From a checkpoint of a small text-conditioned spectrogram diffusion model.
Model: 7.93M parameters, log mel input, text encoder width 128, text encoder layers 6, text encoder norm layernorm, text encoder activation gelu, norm layernorm, activation gelu, patch size [16, 4], width 192.
Training: 17800 steps, batches of 128.
Data: trained on struck, bounced, scraped and rolled objects made by modal synthesis, 29.2 epochs.
Rows from block 4 of the denoiser, named by matrix and row number. Rows with one number belong to one neuron. Each number is 500 + 25 x the weight over its row's rms, rounded and kept within 0 to 999. All counts start at 0. Numbers have three digits each. After the name is the row's rms in percent of the matrix's.
# fc1: MLP up (model.blocks.4.mlp.fc1.weight, 576x192), inputs 0-63
# fc2: MLP down (model.blocks.4.mlp.fc2.weight, 192x576, transposed), outputs 0-63
fc1.102 115:520499489488484503509500502499495503493506500557511456506484499554489498499517654500449499477538498500477487497517501498488501493557525519504508497501501504499493502500504505483504500479501505
fc2.102 109:495507497477499501490501500498514505533501500439451538499496502499494498483494565498492501508501500493511534497509507499499503496456474498500508511505500501497428483500498500499499505496489508
fc1.103 109:500504503423496497495498494500546464499496499490505567501506497551500498499501509500481500495506510511504506501493500499501497500556520498500462494500500501500495501503504502497500506502485522
fc2.103 136:511492499479500452497502501492499501468500500470474501504500513507506500500481505503439499497496500499498485481462503500500500500527536499501574517500505500501491503500503499500499501501410471
fc1.104 095:440528539501528502500502510502499500501489488502502501526499414499500498482500478490501528502499517518498515492495498488489534498501499502549502501502461549583501502462516476573513456509510543
fc2.104 091:501445542501568502500500510495501500500488465501500500503498475502488505491501491508496499501502503501512507517501509500508476501500500500504501500489469500568503500521496496504500466488500485
fc1.105 089:499496501459500498502499504516514498503505512427534513501499497484493504509492290501500502496427502498499507507460488497513495503479500498498498512497498510503489499498511496500508508519506500
fc2.105 134:502502503514514497507532444536502498502483503499495502537500501498474493591500433499468547500494494521500487499519550507463501503485468543503500488494522513491494502505527418494515520501500500
fc1.107 118:500503495501501509505482502489500490499501500433510496497488515523501505500491534495486501491497491498484510506462510501499501503507496495496501527501513501477471502495502500497516501491488499
fc2.107 142:537501513485506501498503486510493501500502497552497496486492499500548521499505525503503499544496526499504510500534412492498503507500526491500507495496494474493498508500507542467496515469429486
fc1.108 092:499509501499497491586499501501470483511500501509604504500486497479496500504462507498515480519505504498494472549513489498511502499480499498485499509497501505501505436498507496499493503503476499
fc2.108 107:500500502483500466504487499496517523478508501476564500499497502519500499493514500500501500439501498501500504419530502497499500506583495501499499498499501501508546626502500503492501499500475530
fc1.109 107:497466501494512501503504526464499499508515557492496500504501350496419518468503504485497487497494551495514505501500468470484426483502502500524499500506503543542542501479487499495509539499497485
fc2.109 124:443555542473507508500502511458500500504511580484501500500500655500491498513495500500498484499498574479500498501501424473534528499500508500518498507516509503529492501525487515504503516516496514
fc1.110 144:510503500504500509499497495501495496508491499499500504503500500512505500501498494497506499501500494494504500498527499499500500500507499506499494485501503500498486500500499491500500503504522500
fc2.110 144:496502500500499500503495496509500500500503501503500500500491486506502509500510500500509486498500507499496504500501500498503510499497499497501506498498506504505517499501505502499497497499501503
fc1.111 088:467512519500500502500483555471500500521533501500506499470498497500500507583500517479499521499501544498501524501500498477471496497490500500472500495507557475438500500529505522545442493513500537
fc2.111 071:490500508502500500478457501476498502493500500503501500477497511498453466418500552555500527499501553497504500499500500504491491502501500512467495499501583507503495500489502500535486531500486473
fc1.112 116:498468480500524507500499525543500500500515501500500500498500507499579501501500527514503535500574511544500510500483500497509521497499499388497535480495446457548500499474520507498443458500502488
fc2.112 080:500500486500505503499500539541499499507508499499501500512497499508521496498500486508503535500494507494497495501526535477458477504500500450485472500484459501501500493531498457494486449499500516
fc1.113 127:507494482496525503500466530497500501500500502495499500512500446500556546491499498481501495494497494500524502502508482506481425483506500498544500500463508528498534499505501538488488571496501444
fc2.113 114:500502495486526501500438547542505500501519533491500501500502526499563499500491497503500500500499525499500492502494470501529534498500503500544500500481500532499499500482513500511498585491501523
fc1.114 119:486502485500541501500504474510500494500501540498511500443501499500551516560501481501496522495501488501500528499500500509523493489500499501484497496528465438354503500477500539536485495501514497
fc2.114 074:529482497496549500499450498515501501491485509500501499402500477505519470496501499500501548498500494509500483500500500523432498507499501496467500500590474481486499497526442552505547499515494499
fc1.115 111:530535482498447506498523465500500500532537457495521493496500497500531473485500465550500487501501496484472515500500484498466500502473499500498518532450514488494501499499501478512555528435490494
fc2.115 086:500567513500580506504446525500500500503495552500506499500500491500502460544500488540500513500500500492502509500495471501477459489500500499518533493574505503500527500519473510549462457595502500
fc1.116 109:517512506491501524462503503499584387537502499451480500505681497501495499498354501497496499521500501499500500481493497500508508500475543500505500488497500493500476488502496503500500503501515489
fc2.116 103:507499501494500528493499495501532679538500502502481501500564498499491500501649501500509504470500500488499502501492503510499502499500462500499505502496500501499517428500500499500499500496469499
fc1.117 107:501553472503522499503532548484500500500520523497500498531497543500498447497500504458500502495465488496503487497500489434516527443500500531490494515476547551553515500495491516502436537485505474
fc2.117 091:523472476499519500499521556496500500498482559500500500488500518509491560510500507535491535501462460499498506499487496487416497592499500486506493500438550520513501502543479505433441552493508500
fc1.118 106:493502495500500723502493518500498550500504499478463499500516504500500501500500501500498501486500497500494491494498483500501499500498514501498504496502501495500504530500508496497499501503470508
fc2.118 108:523496500502499649499498514504434498461502500495476473506524507496503502500522503499509505512498495497499521499501507499504501505474479499499499516505506497501500579500497504507504497508481500
fc1.119 113:501496483499495501499504494497500500501509500500491500499500498500524501504501467490494500501501499504501485476500507478495500502523499500500500494501499502531500507501501509500493505522508502
fc2.119 120:499491559492497499500498500489499500500500450501500500500502519503520474535500500478498477510499521499500501500480509550505507533500500480522500489519483549489501500506500543482531484439500504
fc1.120 109:500493501533500474500499501497507502596499500500482495499515512600500500496478491506493499486503498523338566497546503503500496500624437524501498480491503501491498500498501497506497494497507495
fc2.120 124:484499496559496544527497509497503465427488508421496457500581500503497482466510503500507507576498498515508525494488501500500487506424522502504495517496498505504520514499502500498499500508470511
fc1.123 084:501501493448500533533496499510563536498500503507442489500604494483491504499495500499501503439498501494549499500464501499504495499480442500496513514501503500500507504502501508498499499500501501
fc2.123 094:501502495454500502533487502500561454501502500499432436497541489495500503517500492500501501493506514499512488522500504500497499489518523499500526549492500493494491552502478501500506500507500488
fc1.124 093:485500498502500476487489498500494495563488502500535500500497499460507501494499503501506499500501501504498563492503497504508500497519513499512497466501500499501501512496499500498499500504504499
fc2.124 125:481488500505501479473500502499527496516500513494560487498483499499513495485496501501507500501500496499497409521537504500500487509501502499515500510487498510500462532500497505495498500500495499
fc1.125 097:524502494502500499513490501465501500544498447500497492467499506508484501558500499508504531501502449501501460502501500494448489490500504500512490499500526506520499489519499553480511534486509498
fc2.125 064:501500543502501500506459501466499498506502454498501500481495517499501530516500488496495500522501436500492500504503464500582499501498497499500501497499554496615497524484471517500515528453513456
fc1.126 125:467496500500496490504512547542496504505502538472521481521500499500494499496500500501498497537501535493499488503484508486502506461500506502507474529502491500473482500500498479496498484500500499
fc2.126 084:506490500500509501500500478464497500501501474499448505493491501499493479497501496506500500501495495404497514500504500517499544489499500496493499481507493503566498500500498570502489522419501501
fc1.128 106:500473511502515500500503499522500496503511501484516523482505504493503490505498503504500492519555492480493473481536506491494481504494500401500470503485521489504504502501512506524468497500522491
fc2.128 194:571417457483501504500504496483500501500504474510498500497500494500516499539500499506490497497471527497501538500501500502524470510544499554505495521486496497461500503495491509520500513535500513
fc1.129 081:500500496516500497550500500499479496526500500559511475500513499489500500502538501501501500406498500499515498527489499498506500500515507500501490433501497500501519551499501500500498500498500494
fc2.129 095:501501500502501456502499500498493500519499497488493501498506499498500497502465519500503500587501500501507466435501502499499501500498502500503502478495500497500457468502486500500500500500583499
fc1.130 104:523486529497497498505533480543500500504562534501500514472507453500498570514504495535503461500493500506490503515502482501496494490500500501492507495500453470528496500447497476492469526501500500
fc2.130 087:495558500500435500499539486499502500495501540499498499454501486508499408495499500446504469500504539500501504499481501473503519561501500499480497499465458492506501501552542515499495518497482468
fc1.131 096:539500491500495519504500503463500497513500511499555444486501512500519505502500502501499446536495501572500504473506407498520513490506503503502519427495486514515499480458493478491487524498534508
fc2.131 089:509531511490503500507544497478503492501500488509501492500510464485501500504500483500485466484506490463499514500488481505484500518500500518529503501472498519486502478545499492519467517457567527
fc1.132 083:515474497500484504513584523489501500498574516500512507483501522502496539502494493502482498504539497442499498500502537502456497499500500507505485434450525518512499502504450547505500479494501485
fc2.132 074:468563513500503497499538519495497500502547551503502500499489498498520465451502499516502503504516501505500472498469521530540500504499500499486500444437527497493506500492457499509509491485477462
fc1.133 088:493499496498534500500469499476500505508495443509495500440500495500502498491505507549529473500496485499499520498453497541539527479500498492523500500476527497493500502542582544502494504500498499
fc2.133 090:498460504498554501500458512472505499501473453501510501461497519499500499480500495463498439501501479501509507500575509545460460498499501497504502500484522501514493501431532510518465504514498536
fc1.134 086:502508507508481503496498500496499500527499457562431506496500488503512494482500521504501501527504509500499469482491502495483518505555501533476502493496522501636487509513461500493506482500554503
fc2.134 196:505524507498505499500500467531499500478472576500500500502498471500495505420500501504487511494500485486500475500495502514489496521502500503525499520500485501310502500531555490507517506499492498
fc1.135 094:471475433490518501500524474489497500513542471504493500507495551500523482469507500522501506502506505485495514498447499528511441544500497501491499500500499522455498503466506498485485528497501508
fc2.135 091:455509454495526501500533500479506499502514487501508501572500463501521539511501500463438554502499521500498499502572501509501568427500500513455500504511489507431489500546496500489500533513503503
fc1.137 092:494503485499500498499500495498500507505524511501498499490495521547496497481498380499497515518507488464487505498500501482477507498525510466515528502499496447543498506506492522500497507495537475
fc2.137 146:508537514494500500499497500501494500500454505498500500494506500500558502489500448473497504502500500501500500499503506528477512501500512500507511520490476534298496500529539498495524484504500471
fc1.138 069:491502498514495500499500499505493551494499498498406500497501526619504497500499499499457499508495506497500496496544499458497482501498502496506492510501501500527529546494456511493551500509500501
fc2.138 074:528488493505504512498499501489509499485493503500461500494503459500507499545492496498505500467498494501505594499504499535496530483501489502500499448491510511499593495504507501502499500501522499
fc1.139 110:493531454500498504500512527467499500495518534499501500499500543503492485433501500499532487495514497503518492497495486483509448469505500501543489500515536501497516498511481569502569508491503495
fc2.139 097:500480476501478500504521524458503499500502562489500499534500512497476515516501500495532475504500497500502499492499497496463496535500501492499500501554510507472502500485479529498593518516501526
fc1.140 146:498506495379500505489498497501499491517501503463510543498511499519498502501530500499450501500504500499290497510456481504505499499506538495500492501500498501500502513496502495499502495500507502
fc2.140 174:501493501283501528524501496491499511441483492516559437505510500499507498504423494500501499491513503501500524498498500498495503500466427500496500500497509499499510490498502500502499499502503501
fc1.141 055:499500500502500499500500500499503500500500501500500500500499501500499500500500499500500501502500500501501500500501500500500500501501500500500500500500500500500500500500501500500500499500501499
fc2.141 062:500500501499500497499500500500500501500500500500501500500500501498500500500501500500500499493500500500491498500501500500500500500500500500500500500500500500500495500500500500500500500500500500
fc1.142 088:499493502415499417499500487504497504496500504500440496498530497533499495498401510501494501533500510501503471491529481503517499505508487500500500499501500496503504488497499496510500501482513514
fc2.142 112:500502500477500393501501505505613496465507500502445514500518506496500500465573481498498500477500501501499542534508500501498468503499479500507500483500499519501502502504501518498502500496479499
fc1.143 040:504500500500499500500501500500501500502501501501495529499497499500503500497500500500500500466501500500499498502500501500500498500495499500501500499500500501501501500500500500498498499498500501
fc2.143 043:501500500500501501498500500501499500500500500500501499500500499500500500500500500500501500500499500500501500500500500500500500499500500500500500517500500500500499500500500500500500500500499500
fc1.144 109:475486506458505508474502502505486501467532500497520540498502552505499499515500498500427501533462505484538489486507500500503482477508497508519511503487498536540489503505536527496509504469534482
fc2.144 147:560447484499489476492483499527501500499462487493467500482503590496492497522490500515499509502500501474500406510500500501469464464515492502474500513552489457500524500507442480483500501498501430
fc1.146 111:483449465501427500501499500567500500500477510497496498500500474500463514488498467490500520500497557522500501500492510467466500493500500500558503504532548508525500500487508456498439511508496516
fc2.146 096:502519469502413502501477497507502500498474503500499500500497511518546452467501507533501530503499552500503500501502507474518508509495498501572500499540565488469500499499521468482443549499500510
fc1.147 122:507483543501503500499505513507500499499502500500489499495497480500508480491500500479494529500501489501499523501505504441508469477508505515497502500518483483478500501500519566492572487495498519
fc2.147 099:499544519500500503506500534531502500502532516503500501470499509499504539498501501555500525500506500495499500507501533418500557521500503502475498499548500497489501500500525579474549479473500455
fc1.148 121:500475533498463502501474499501500498505495465499500499518500509498530514470506496479495512497480551504503490500490502529518498500500498495512503500490513482446524500520476518525526528483513450
fc2.148 096:503564495500477500504489497542499497500503482500502500467501501515500464497498499552489532502577532497507507497502502558435512473500500475501490498500563485488500499481502502511522527496498518
fc1.149 102:483516501474492496500489500501506502479504501524497495501498485502514494501461500489511495380505513504502493430501506500499496477515499499496501486500499492510525606502515514499502498511501509
fc2.149 145:522500500484476492462502507499447500489496527530501504499527470501500490502500494479522468486499498499499512561495512543461500475501462502526506497487498500503523392528481482514470498518448504
fc1.150 104:502458467499455500501529450505500499493530516498501495595499510502502540475505501502492544497498527509504495499498496501521513496508501503517500501435451461425524498511552538484444553499525477
fc2.150 106:501517474505409501503500490483501503498553499499498500600500501506462456595499500505500506500498527500504502501499493482470493474500500492480501499450448489506502499492532514499437569500503500
fc1.151 006:500500500500500500500500500500500500500500500500500500500500500500500501500500500500500500500500500500499500500500500500500500499500500500500500500500500500501500500500500500500500500500500500
fc2.151 022:500500500500500500500500500500500500500500500500500500500500500500500500500500500500500500500500500500500500500500500500500500500500500500500500500500500500500500500500500500500500500500500500
fc1.152 088:504501500481496506510499496498559380496499501525492498500484504562496497505505491500500500482494507503569500511504502500519503499526571500506503499497500502502499439498499499498501501480500505
fc2.152 095:505496499502501485498500516500503500592511508502486428499391493507501494500519499499507505573500500500489493499498500498499497501454500500508500500501500494483495468500501499504515502502519505
fc1.153 117:499501503475500476487500498500265489436500500489473486502498504538500499501498496500502500539495501499506506496525501501506500501498490499500498501499495498500499328499504495500497500504520502
fc2.153 098:505499495526496497407500495499359430500500500475498489501515518501503501500585501501499499420500492495508499557514499500502499500494499502499497525502503504498556621500495499500495498498493500
fc1.154 089:483503448499516500500561495507500500498486471504499505545502501498519487447488500480493485503581518495498575497503501472464520484500500505476546504525459499500512500498491500492503544509497486
fc2.154 086:473501447504511500500545493504499501500499483501500500502500531500501513503502500521501451501479502500500512504502483490527473509500500502466517502542503500501500505499497498517451557500485499
fc1.155 108:500500500515500514464503502495473501502502500497558477505559503472491498504441495500506498490495502491499523535502500497501499499481301501499501500499498507500500481501503500500498501488500501
fc2.155 123:502499498502503508456496505495501521506496500556516503500526507519495500504556497500495500552494499500500482467498497499504505501501698501499498483501499498500520518500500497499500499496483505
fc1.156 102:505508500424502502531500496500550499454507495500490501497501495517504506500496499502524503618510509496500478488523486497502501500542558507500497489499504494489525523501487499500503500500465498
fc2.156 109:524499502500497533500500493498509506540485500505687505506562515539502499489500505499531499477494498487486477466497506495506498500492590499498488492500500482492504506500496500503500500534503503
fc1.157 106:440541520501457500500523574500501500499542426497497500437500494500522493573498539489500505499501547500500504498501499481453501500500497503453491506476518509474500498491486488509516511547493501
fc2.157 082:505464500498471503499521500500503499500533449503500504415500502499518503470500500555497551500498548502498499502501542518547485506501500497432501493488500501488498498545500466505580569499492510
fc1.158 108:495508516498492500507512502581500500500433535496493500489496508499460564531507506560500570498499479513512485490492502498433507530501500499506490495432483518516499501497500478454498554517519517
fc2.158 077:502453538492462503505480523512500500500482496501500500456496500501547442495498503428500576500500447569502514498499497484589480435502500500497494503464473502499501497506483523450507554499510498
fc1.159 064:499479539493498500494418503506490500475488507451509486498500508558505494483514500500474506513487503442495559500506408502499503503487492508466500523499510523519494535492431459523524494503498498
fc2.159 097:498494501490514525504500499500522501505510494552501502491499459501516518574533494507511491499500502500499497483499496514491575500500524500490500418494499500475504505494506510512499503469487494
fc1.160 022:500500500500500500500500500500500500500500500500500500500500500500500500500500500500500500500500500500500500500500500500500500500500500500500500500500500500500500500500500500500500500500500500
fc2.160 011:500500500500500500501500500500500500500500500500499615501499500500500500499500500500500500500500500500500500500499500500500500500500500500500500500500500501500500500499500500500500500500500500
fc1.161 106:501497499454506395588498500501503545470499499430535504500524501581497500501503491499487506500493499523548515527488510500494500497498416491501503502502499501498466493500501502500499502500496497
fc2.161 097:476500501491500381583495493502537442500500502502533492500565499494500497500498501500502506471494503505502528458555502505497500500495589508501497550492501507501531521500499500500499500502497488
fc1.162 108:501497512500552500500500451546500500499462448496505492494500562500472507438500500531500482497503494508500477500497501514508506485500502498579499500532519500498522499558500445462495420500510480
fc2.162 067:527480499500532501501501478499498498501500490499499501502499504511516455508502510484494408502498500500497500497515499502485533549500498501567504502591500498500500500437497475498500379502501500
fc1.163 093:515488481499487495501577414509500499502536451494464499500503500500407513552509501536503504495500443498501477485501537531527535463500500499459500483495454516501496502515470501499471477507490482
fc2.163 072:522480482491465511506524433503500500499503439510497499500499426493474500495503489473499505500506407505490516500468515551478464519499500498447504500507453409497496499490498486484498481501485503
fc1.164 092:508506497480499529450500500501502478509505500510447392500507491489499500503453506501503500473500516494500500495495500502505493499628496501500510500500498505512454339497499499500503500501559513
fc2.164 098:513500500500500487411506500521499498506503502500553497499526500528500497502499502502499505494502502505500518639458495500498499499538500500500500507499501530500517499501500499519506499500501492
fc1.165 120:501494477500476506488491471546501499499517492501513503501499500500530507498500497521497524500487499672493515491488586500478491507472498499510461521511495483480513506507522515516516465612510480
fc2.165 111:505491537500533499502499520470499501500497508562500500471500500499499535531500506516495468480500510323500508539426452484497461530500493494483450500455517489499544500509457494501474532431552511
fc1.166 088:480488492499475504500474486503500500490472474500497501498501517499533543486500500501501537489497554500500545511499492504529492498499500489502506508502486498487498500526495501510564540508509473
fc2.166 096:501547499500484499500478498502502500499496499500500501474501500501545470494500497500501501501317531502507499493499500500486501500510500557498542501500500501487499500482498505518537534503488522
fc1.167 161:498503500499503507499500512513500500500490486500498502504500500500497498493500498511501505503500497502500498500500500502487509512500500500504504489494513494536499502516496494491499487500500502
fc2.167 077:492504489517499499514498456500501499536503524509508494521503501501552486519504557520500509502501500438491531501507497514506497503478504507500529474499505442545509498502513499532511503540515493
fc1.168 123:413528501500443499500516536474500501500503486502487500531499499500502464558501487521500497500503499659502499502500487491517469484509503511502501500478521527498501496551498511498428436533503504
fc2.168 069:498458513503456500501500501461498498496513507504504495555502502507503519503500502470501501502501500504496502502518516500447541536500500497515492501501501499561506498439498495500444480520501526
fc1.170 108:497499498495498500503508501501544499496498493501540516502500513500501500503499507501418499502503513525488500500501466488503495490495490393500511500506499508512494495500497518474501502500504483
fc2.170 136:466522516501496498500480526495491500489501522498519471553489466503498491433501507501581500501506518500499444499500423502499467500457483516453432493521505543530509501500485442499500508497497465
fc1.171 089:488506485499485510500507489500496500506502488504499500499503489500521502516499434481500501502491491500500524501496497499467500503500492500499499500462509441500499497507491508502503490497527505
fc2.171 163:498500500500500500495500502499500500500500499500500499500500500494500500498500640501500493500501500500503500500501508499500500500500501507494500499500500500507500500499500499500500500500500490
fc1.172 098:473499509499510508499521500497500500500504501500501501496500462500496453501499409500500503499501508500501532492502505468568511517500499500527501445504477528502501500519510364500518490485495498
fc2.172 064:530500565500523500500500511465498500499498481531499500484500498502603584514500460503499497497502501498500496498502471430431546499497501506520501456515472512501500499470505433448521484504469502
fc1.173 112:519499500518493567499493506487498500599501504513556501498475510493507500498511498500524491588499500480528493450499499498500514482480531498499500484499500500507517498494500501493500502500510500
fc2.173 118:505500500491501522503490508499453554665504495489508483499527492485501501500455500499462496475498506507517531539505495513490508503489500500500500476498500502499530419501493502501495498500506499
fc1.174 106:498496502484500525503481504498509527531489503539418477483473497507500509503501500501500504490500502450502464489573504496500500501497505509508496442501503500500487496498496501501503500498537492
fc2.174 082:483500500498498568509486474490512453500503502488524502487500550499509500487501483509498488477501500561491475499437530502495493507659486500500479375499502512497538495501498512503471502511498494
fc1.175 128:493513499502507503499506501493508491489486501501526501518499500490501499502498500501617504499538499499507501497483451499502499502497500369491546500498500509503500501500501494498501500516499500
fc2.175 146:420499454501501500501493491500502499501487509500499492518512442501499500498500488525469499501581500517500500502507455508510496499492501582482351496504495552500500499511502481508491500529513500
fc1.176 087:520514500499494497505501509508501499504511491474551534510488509489474508502494504497568515499410528575498499500496534469506478499500499590468448450507500500501493500516501511505512499472517493
fc2.176 101:485497500501480499498502502534501515535486509500583500473493590500500499487500512505470500497501469475499501500500619527494527465499500497500455463488501464495501500500528500518547432488534472
fc1.177 039:504500500500499500500501500500501500502501501501495529499497499500503500497500500500500500465501500500499498501500501500500498500495499500501500499500500501501501500500500500499498499498500500
fc2.177 043:501500500500501501498500500501499500500500500500501499500500499500500500500500500500501500500499500500501500500500500500500500499500500500500500514500500500500499500500500500500500500500499500
fc1.178 115:430482485500491501505437528507499500501523485501500497479501505483486468503504500500493504498500502506498499500527548499503542503501500489495499507581441511479503499505548528418423545472506515
fc2.178 081:499504491499470513501432498505504499481529500499500503514501534514499562501491501499506513499500460536502496501467555495512485489501502492459511500621452498470496500513502532479428531499511503
fc1.179 054:498500500500500500500502504491500500500530411500500500529500500500486505500500500500500490500491500500500500500500495491500500501500500500529499513507501555500506500500500501499501497417500500
fc2.179 032:495501506498500500499499547500499500500501500500502500498500481500502500502500498501502499500498503499497500499500497480500505495499500499536500500501499504501500500502498502506511499562500501
fc1.180 099:492435532499527490501473494567498498500488484500527501544504553500453498452490503530484553500500498481500559489513502542510510491498498498527498503476501498465500499495579451452504515463480503
fc2.180 082:499586535501501499500428494527500506500508466501525496519501498499497500539500491472501510504504504503498490503499513502471486507500500499508498500434497499431500504500516441480509510528472501
fc1.181 066:501499500500499497502510502499498520500500503502500497500496500501498502498499500500500501500502501501502500502499500500500500501497507500501501496502502502502500499501500498500500500514500501
fc2.181 061:500501500501500496483500500498495501502500501492499500501500517498502501500500500501489501498499500490500505507497492500498501500500502496500500499500500499499488499500500501501501500500499493
fc1.182 199:500503499636499499511499499499502499596510500368431469498493500536501500499477507500486500516497501497497505490493500499499500502650499502500500498502502500500492498501500499500505500500500508
fc2.182 155:501500495492499502543501508493479478510491499513503507500502499504497500501518514500546499529500493471513503497479500500500513499634538499501511505501494501501468502499500508496501500500533531
fc1.184 119:517553497500547501500527442507500500500497430501503497480500500500481511496503500567479541495500482494502511497488483435507532479509501511547485496516557428510512499462560504503495519497509493
fc2.184 092:497486516500531500502500432500502500501501452500501500511499499506490506497500499397499524502493516516501500500501516442496426526501501517501502499532527446500498502568556490511493545500498501
fc1.185 123:497505500531499571509500500500515341553501504501434551496590492499500504500539503500504499491500499499505503455477503500500500499489497494505498496498500498498498433501500508500499501499476497
fc2.185 092:495503500525502590480493506494503738490499499524479515495500500500502500498422492502494500480503500502499523492501501500499500499495502500495499469502500498499500520498500500499502501504499485
fc1.186 116:526495491508499597524489496496534501476499499507537523500464490503501501500604498495508510450492498463498504518499499500501500501469549498505495481500504512499514468498500501498513502510493498
fc2.186 136:494502500481500486498493498503504510457500497497475453500504505494490496502521500500499503450501499489502515501496497499501500500469538500505500491499500490497441468500488499500500500501509504
fc1.187 107:472491515498519502500520541500501497492507519491504499463502478503458433510506475492500530494501500504500515500498501466522539541499499498500507500491481497514511500485482415492471557494524480
fc2.187 089:503495508501501501502508508454500502493500520488500497450500498498520599473494508553499523500502499498496499498498507465462487426500500500447499501497461483508500501542490448478500596500503511
fc1.188 040:500500500499500500501500500500500500500499500500500473500500499500501500500501500500500500500500500500499502498499502500501500499500500500500501500499501500500500500499500500500500500502500500
fc2.188 029:497500500499500468529500500500496501500501501502500501502499501501500500500502500500500500499500500499498500497496500500500500500500503500500500502500501501500549501500500500500500500501500505
fc1.189 130:500488506500498502500501481489500500499501480502499503501500497500501498500499420496505503503501486499507489482476501500500502501502499515489502499499504507511501502501498501499500500500500500
fc2.189 095:500489521500495501500456500498500500509502500500500500451500462499502499575500466492501497499514438491500514494507502498502472498501500477499502484573473509502500500529500499546501498501512502
fc1.190 095:570500532501518497500472503500500506502500489496472509493503514500494485488503500498504505503496562499513498505499567485485498502498504507519501480459505518521500487493513545502493499499495494
fc2.190 066:494493516500507502506399509495499497503483499497496501483514440502502513509501500557500520497504546508503500504547498441530493498500502499516502500473501509495499492512611500502499499502502495
fc1.191 175:499500499503500502500511500499499500500499499500500500500494499500499502500500501500458500500512503501501497515501503499500500500500500501500501499499501500495500500501500504499497501493498500
fc2.191 131:460502502501506500501500496510502500500501486502502496503500505506476498498500497487503485499532513502499493498500500527531501511495500460486490494503497500499508499471498490500455503496500525
fc1.192 124:477489478496525500499492499493500500498499475493492502499501419519605547460500500482502531488502399503526505492516496505480479486501500500541500495468512514483525500497513507533511515507482401
fc2.192 125:490522456493501503500507509501500499500501469498500501480533530500597490541483500519498526500499395500501494503498489500501503481501500495518499509494510510498498499523544498526525503455502611
fc1.193 132:500485500496500500500426471509492499495582480488499499418497519490491503505500501484619472500493504502503515500506516495518483472504500483523498500499513502526558501509540531486480504491477547
fc2.193 161:461500501499493500490449463499499500500517490501460525445492463500500505496475500508362499507494503431494457500500502500499499505500499544511500507471511506543499500500533528502501486497498459
fc1.194 107:473475553503526500504445531442501499501497505500506500498500503500499518500500557499498545498499498500500504502491493493497510466503495495497502495525547492468518500568465568524408467502516528
fc2.194 090:553500518502540499501449491471499501499487568500502501524499498494478450560501469507497591501499501501503501500505509501470477525502501490502487500518596501496498500442481517538448500492500495
fc1.195 106:539485453501500498501503500494500499501489538498494500432500499500529437525503502559499517500502501493500477501497484540497506481499501493540509500491429485542527499461501533493497492500500466
fc2.195 084:532502460499471502503502501484497500500500501500496500454499501517453579497498498469500500500499497508500504499499471523497499512499500500488501499477456494516501501536480473507494445496500501
fc1.196 133:520467460496506500500548496505501505504500467498497500516500432502542561503500499509506508500497445507533512517516518533495464455500498495517502498512505524497519501491430523500492523500492474
fc2.196 132:472540476500506500497574487536502500500521456502499500512509565502536468478487500484493501499501468509501498497492416515500502542500505501505499500549509503511498498502414486517485496467481505
fc1.197 094:476451460502479500500535525501499500500553501501504498452501544500490537516504499376526500500492492497498500500509517494438504500497500479517498505468499553499515500518508564445473458470502500
fc2.197 067:514555494496472504509507527498499500497550504499501500500499510500538493512499501662508504498501495499485494500499502501587499490500502507497492498485497501453500497500469547479482432501506484
fc1.199 123:498515488512502510500519501500485536507494502519506567500496494502490505506505498505495500643500500501503499487499518499499493514513501500518499508499491481493471631501498499501492501493441471
fc2.199 128:498509502503500558501491500508480468504500501520503499500491514485496500497536496497505501417506496500498505671500490506498498500506499500508501500495501507498502418501479500499488496502490500
fc1.200 102:494498497498501416425496499504349480514503500498522481497520501501504500501481500498500507525500502479498500499499503500502498500503515504494499503501497499495504536505499500504499499502552499
fc2.200 101:502500501462504306470493507509492527504499500492505522501543499505498498500501489500494503496494500498499510510509498501497503499500505500500502487500506500499496437501505494493500500507549499
fc1.201 114:549523529495500501502504493550500500500515562500497496468500449500493581500500500540505474499502497502498498499490487468480490492501500500497498503501465447521515501439478476498521509500513503
fc2.201 082:524508500500465501500517470503500500500500565501500500452500489501480396501499503465501408502502501500505505499512500445512559500500500501500514491499495476539500499563547515546521501515500502
fc1.202 112:501504495502494501599497504505509492503499497500592556496575505521503499501510500499503498677501500486503472495503500500500500500545494498496502417505501495504569500504504499496499492500522501
fc2.202 095:503497496500502473527490494502434500511500501495579507502579506491500499497499498506496501349503495503503497481492510507500500512464532498502497384499501498500504446503503494490492500500500493
fc1.203 040:504500500500499500500501500500501500502501501501495529499497499500503500497500500500500500465501500500499498502500501500500498500495499500501500499500500501501501500500500500498498499498500501
fc2.203 044:501500500500501501498500500501499500500500500500501499500500499500500500500500500500501500500499500500501500500500500500500500499500500500500500516500500500500499500500500500500500500500499500
fc1.204 010:500500500500500500500500500500500500500500500500500500500500500500500500500500500500500500500500500500499500500500500500500500499500500500500500500500500500500500500500500500500500500501500500
fc2.204 024:500500500500500500500500500500500500500500500500500500500500500500500500500500500500500500500500500500500500500500500500500500500500500500500500500500500500500500500500500500500500500500500500
fc1.205 006:500500500500500500500500500500501500500500500500500500500500500500500501500500500500500500500500500500499500500500500500500500499500500500500500500500500500501500500500500500500500500500500500
fc2.205 021:500500500500500500500500500500500500500500500500500500500500500500500500500500500500500500500500500500500500500500500500500500500500500500500500500500500500500500500500500500500500500500500500
fc1.206 132:536494512480514499502505506506501500501541536488505498501500452496370498501499441519500486503500507504521520520534475518500487469504499499497486497489465501549551500502448498500507513499483511
fc2.206 154:457499506482527499500505506502502500499511524500464502500500505501424524515479501492500504499500483501505502483483472533494500506500500501488500510488467500510503500498484500500533501483486497
fc1.207 007:500500500500500500500500500500500500500500500500500500500500500500500501500500500500500500500500500500499500500500500500500500499500500500500500500500500500501500500500500500500500500500500500
fc2.207 023:500500500500500500500500500500500500500500500500500500500500500500500500500500500500500500500500500500500500500500500500500500500500500500500500500500500500500500500500500500500500500500500500